{"model": "image super-resolution model", "dataset": "numbers of one to four digits printed on busy colour backdrops", "train_examples": 147500, "image_size": 32, "crop_scale_min": 1, "horizontal_flip": false, "task": "super_resolution", "loss": "charbonnier", "scale": 4, "arch": "edsr", "norm": "none", "hidden_act": "silu", "depths": [14], "kernel_size": 3, "stem": "deep", "widths": [80], "residual_scale": 0.3, "init": "kaiming_normal", "residual_init": "zero_last", "optimizer": "muon", "muon_scale": "spectral", "learning_rate": 0.0081, "momentum": 0.95, "nesterov": true, "orthogonalizer": "polar_express", "adamw_lr_other_params": 0.0023, "max_grad_norm": 1.0, "max_steps": 13000, "batch_size": 192, "epochs": 16.9, "lr_schedule": "wsd", "decay_fraction": 0.3, "final_lr_fraction": 0.01, "warmup_steps": 2600, "weight_decay": 0.02, "adamw_weight_decay_other_params": 0}
Rows from block 11 of a small image super-resolution model, named by matrix and row number. Rows with one number belong to one channel. Each number is 128 + 24 x the weight over its row's rms, rounded and kept within 0 to 255. All counts start at 0.
After each channel's rows are labels from the 100 images, of 14976, where the channel reaches its highest value: "colour at peak" is the nearest of a few named colours to the mean colour under the peak. Only what is clearly more common there than usual is listed. The data: numbers of one to four digits printed on busy colour backdrops.
# convs0: first 3x3 conv (model.blocks.11.convs.0.weight, 80x80x3x3, each kernel summed), inputs 0-79
# convs1: second 3x3 conv (model.blocks.11.convs.1.weight, 80x80x3x3, transposed, each kernel summed), outputs 0-79

convs0.12 [100 123 131 146 138 144 141 165  93 115 131 189 101 107 121  62  78 130 126 104 126  91 124 139 110  94 128 112 131 129 148 126 123 139 108 162 139 128 157 138 116 140 118 136 127 164 151 136 111 199  74  70 108 123 108 139 112 113 115 100 102 146 111 122 130 144 134 127 101 128 177 121 119 167 128 126 132 128 120 133]
convs1.12 [ 60 116 153 131 131  55 121 135  97 146 127 158 121  77 128  71 103 124 105 101 154  97 116 141 124  97 126 149 124 139 130 131 128 137 140 101 142 153  87 189 141 126  94 107 140 129 115 125 121 112 114 107 122 131 146 131 146 142 131 105  81 145 141 136 123 129 127 116  94 109 195 144 131 143 115 143 132 143 132 113]
colour at peak: white

convs0.79 [ 91 135 127 108 124 104 142 139 137 155 127  69 138 152 124 131 125  97 105 179 124 118 115 143 161 161 125 133  95 148  76 133 114 117 134 146 185 149 101  95 134 127 138 145 142 125 141 153 132 149 147 150 131 183 151 131 153 106 128 174  88 115 122 140 114 141 115 144  99  76 107 134 116 157  88  87 110 142 137 122]
convs1.79 [158 139 144 122 122 132 124 133 138  97 104 151 118  91 128  99  76 140 130 106 140 106 159 159 127  94 136 104 141 114 143 115 125 125 122 118  78  64  96 129 124 119 101  85  89 122 106  82 142  95 105  89 128  73 134 107 120 146 122  74 144 132 145 130  95  89 118 110 144 142 122 128 131  96 108 147 147 144 132 107]
colour at peak: white

convs0.40 [131 115 120 136 132 151 109 104 132 160 103 134 168 148 130 188  99 118 157 108 160 135 150 111 105 180  95 152 172 148 119  76 103 153 129 148 132 141 171 153 119 154 121 111 148 126  92  99 148 125 109 119 105 128 133 121 106 143 121 149 103 161 134 132 166  79 119 150 158 126 105 133 151 149 108 167 117 100 120 158]
convs1.40 [145 153 115 129 121 138 158 173 113  85 122 123  87 127 142 149 152 160 129 152 101 112 115 146 143  54 141  97  80 112 128 171 137 103 144 107 126 104 111  73 152 117 141 158 116 119 151 167 101 157 156 141 139 144 123 164 139  98 129 110 160 107 136 129 148 137 132 115 123 151 125 120  92 105 133 109 109 173 135 114]
colour at peak: white

convs0.60 [126 109 130 113 120 147 140 172 127 171 136  85 126 138 138  97 131 117 106 178 143 116 182 120 116 137 106 100 143 147 145 150 126 136 131 131 138 122  90 116 176 108 141 158 107 157 132 134 139 104 118 148 114 107 104 110 133  55 114 158  93  70 115 125 149 157 130 123  84 121 162 144 121 180 131 118 124 115 142 121]
convs1.60 [ 95 128 135 104 130 101 107  79 142 108 128 157 129 115 108  87 133 123 129  63 116 106 126 121 156 124 117 130 144 123 141 110 149 122 125 128 117 139 158 141 111 126 140 108 143 103 119  66  93 103 123 157 142 162 138 156 116 174 135 162  98 140 129 122  67 104  88 120 152 135 130 119 126  95 181  98 171 121 129 139]
colour at peak: white

convs0.43 [131 174 135 150 122  93 138 133 134 133 140 116 138 146 146 116 148 119 127 107 165 159 120 117 145 102 150 152 102 140 133 140  89 174 143 135 130 103 101 110 119 135 155 123 112 110 131 153  86 125 120 106 125 149 127  96 151 129  95  70  99  86 141 135 101  67 135 122 107 139 125  92  82 179 101 125 131 117 140 180]
convs1.43 [117 117 142 112 118 143 106 106 108 120 121 127 129 117 117 129 150  95 185 106  98 144 168  99 154 123 130 165 118 171 107 127 133 141 133 142 123 161 143 113 145 167 132 138 116 128 101 119 175  98 154 102 114 149 133 117 158 137 145  84 137 135  85 120 122 104 111 119  69  99 134 171 158  93 104 117 171 116  82 151]
colour at peak: white

convs0.45 [105 151  92 140 126 141 122 126  98 155 134 120 114 140 136  95 145 175 121  87  81 151 142 144 137 122 120  95 124  97 126 101 130 138 138 169 111 101 133 168 127 122  90 127 123 130 171 138 129 140 189 148 125 123  89 148 122 105 132  82 121 140 139 137 175 141 123 138 191 129 185 136 140 150 107 102 148 125 105 134]
convs1.45 [141 127 150 117 130 107 138 121 130  84 112 140 116 120 104 212 124 122 135 164 162 125 122 178  98 109 134 138 119 127 140 147 139 119 112  85 132 131 132 111 147 122 141 133 150 136  97 130 161 115  80  88 136 130 176 106 116 168 124 177 143 130  96 136  99 114 142 106 124 146  70 151  91 109 116 145 112 148 152 125]
colour at peak: white

convs0.14 [108 139 105 146 137 125 132 149 103 115  81 154  98 129 117 111  71 144 125 123 160 115 100 141 126 137 153 117 145 168 125 124 104 133 109 121 128 121  69 135 136 125 123 152 165 130 142 140  96 182  84 145 118 131 149 130 134  89 110 121 130 109 110 111 116 189 181 137 105 115  95 121 155 183 128 139 153 142 151 139]
convs1.14 [129 114 133 128 149  40 124  87 156 139 185 158  99 131 123 147  89 130 147 140 147 140  75 138  96 162 121 112 142 108 109 146 138 153 113 137 150 158 150 143 140 148 115 137 158 132 138 116 163 126  94 101 118 125 153 113  94 130 140 186 119 139 114 112 124 125 120 118  97 122 127 167 111 126 126 159 134 126 137  84]
colour at peak: white

convs0.75 [186 137 179 113 129 111 137 118 177 118 111 149 160 150 154 194  88 117 162 142 111 163 100 129 134  97 156 119 179  91 150 109 101 129 163  81 150 117 105 121 125 104 118 119 114 122 115 120 128 138 171 138 102 117 123 112 132 151 108 122 149 101 153 121 119 124 157 135  83 125 116 118 126  96 141 115 127 140 115 125]
convs1.75 [ 76 127 100 128 132 150 131 105 106 140 121  95 105 130 127  72 133 133  96 100 132 100  98 124 145 138 148 140  73 146  91 139 112 130  83 115 126 154 119  88 112 129 152 121 129 122 107 134 119 123  53 141 121  91 118 130  89 128 128  91 137 145 137 133 140 104  89 147 166 120  75 120 112 163 115 124 159 118 129 134]
colour at peak: brown

convs0.1 [ 59 107  91 132 109 130 149 133 104 149 125 162  90 126 151  99 107 113 111 131 115 201 131 151 128 122 158 128 117 135 135 117 124 116 124 128 119 102 161  99 128 130 140 138 141 137 161 140 137 139 200 202 121 131 124 158 119 112 105 132 116 148 114 142 113 119 139 148  72 136 135 103 143 140 102 144 154 146 138 140]
convs1.1 [ 97 125 159 117 139 153 124 133 114 143 164  83 164 109 158 109 142 154 115 130 145 117 122  91 148 151 109 174 137 112  90 131 147 124 146  85 125 218 106 159 151 140 131 156 150 128 118 124  97 114  95 150 126 134 117 103 150 130 125 111  82 129 124 115 136 149 113 103 139  75 146 128 125 173 157 123 113 120 118 121]
colour at peak: white

convs0.47 [109 132  70 144 151 132 132 115 150 139 135 124 144 152 150  55 103 139 138 110 130 117 129  99  90 175 107 116 116 102 138 150 138 134 139 114 110  77 143  95 102 108 121 122 111  98 161 110 195 120 121 136 176 115 122  80 118 134 164 111 150 139 162 142 106 136 121 117 111 118 121 110 137 117 124 106 112  96 149 102]
convs1.47 [154 110 151 100 101 149 139 127 125 103  84 105 112 128 122  54 157 131 143 106  88 131 147 103 141 104 148 151 124 161  91 125 107 126 118 133 100 108 131 115 138  92 129 122 118 114  82 106  63 114  83 112  98 110 139 124 117 109 107 120 145 127 101 107 122  73 142 105 118 101 117 171 137 113 135 129 162 136 125 146]
colour at peak: black

convs0.8 [ 60 134  95 130 126 112 132 139  97 140 117 136 119 121 150  74  99 106 123 130 150  98 134 110 121 159 140 139 104 165 126 129 157 151 115 108 113 110 131 120 140 151 134 141 104 138 166 124 158 180  73 110 135 151 148 132 106 132 140 136  75 140 131 112 129 109 146 149  89 106 147 122 122 171 100 109 127 138 139 195]
convs1.8 [107  46 187 145 128 119 111  93 152 141 153 127 150 119 102 124 131 153  98 124 134 140 127 118 130 114  78 112 144 128 119 118 117 101 127 120 116 195 161 123  85  96 104 138 121 113 107 113  90 107  67 129 119 110 115 148 157 137 107 114 101 126 100 143 135 123 121 111 122 124 115 102 137 116 148 121 138  85 117 101]
colour at peak: white

convs0.44 [145 129 131 130 254 146  97 116 133 119 108 154 111 158 145 149 103 139 133 120 104 162 145 142 122 122 186 160 130 127 101 107  88 123 103 139 108 123 114 127 114 146 120 102 139 108 126 141 122 148 147 138 138 117 130 152 134 101 121 133 103 112  84 142 112 134 145 141 156 151 143  84 106 124 112 142 141 141 119 152]
convs1.44 [134 127  87 165 238  99 133 109 116 139 122  98 110 168 153 142  92 123 152 130 144 125 123 129 105 128 157 128 194 139 138 111 121 112 177 153  94 124 122 125 156 128 126 117 109 161 147 102 120 115 118 132 167 145 154 145 120 103 129 104 113 156 120 149 114 109 156 141 142 119 123 137 132 149 137 130 136 159 126 126]
colour at peak: red

convs0.61 [125  95 131 145 119 142 112 130 125 142 127 164  80  89 103 118 121 129 167 135  80 118  95 127 140 128 121 165 129 136 115 136 146 111 107 163 180 135 126 118 191  53 144 130 136 144 157 175 119 140  84 138 144 139 111 127 156 149 151 145 165 122 143  96 127 117 138  96 129 152 155 104 132 141 132 141 133 151 116 160]
convs1.61 [140 133 123 115 119 105 124 182 125 104 117 111 134 183 142 150 145 129  98 141 140 110 154 127 122 157 143  95 116 116 117 131 119 125 172  91  95 109 131 119  67 207 109 154 135 131 120  90 158 132 156 123 116 139 136  92  83 119 128 141 116 128 103 161 140 153 133 157 122 113  94 149 120 115 148 134 127  75 111 145]
colour at peak: black

convs0.41 [125 183  93 102 143 118 130 140 109 113 136  88 124 124 106 117  96 128 121 135 129  72 157 168 121 173 119 140 141 177 148 121  90 118 133 147 124 133  97 111 161 187 161 139 135 143 176 115 104 156  71 166 119 152 142 114 109 108 115 114 105 106 119 137 132 124 113 134 141 119  95 164 115 134  99 128 112 112 121 131]
convs1.41 [ 71  66 160 101 125 111 108 121 146 192 152 131 144 108 102 167 175 123 132 130 149 128 106 101 169 130 109 120 140 167 148 130 159 125 144 134 153 180 145 159 120 113 142 151 134 137 112 109 141  99  79 105 144 120 112 146 143 160 144 113  99 133 124 116 118 138 107 141 109 109 103 118 124 157 140 108 166 127 142 133]
colour at peak: white

convs0.0 [ 93 131  82 151 125 160 123 144  89  98 115  78 124  89 128 163 108 118 162 121 140  94 157 114 139 126 113 124 107 170 110 123  97 121 164 118 141 100 119 133 126 141 132 135 125 162 102 139 118 105 100 127 147 133 168 151 132 126  88 184 178 142 107 143 119 128 144 142 116 121  99 164 142 142 138 180 161 107 152 120]
convs1.0 [148 151 183 137 142 132 132 125 152 152 147 185 130 145 112 129 163 150 104  94 142 142 113 153  94 124 132 131 160 132 147 138 161 143  98 157 103 194 133  71 146 134 106 162 137 139 149 112 107 155 158 147 126 155 118  99 117 121 131 126 114 136 132 119 178 136 135 111 114 131 146  87 129 165 133  90 105 114 115 169]
colour at peak: white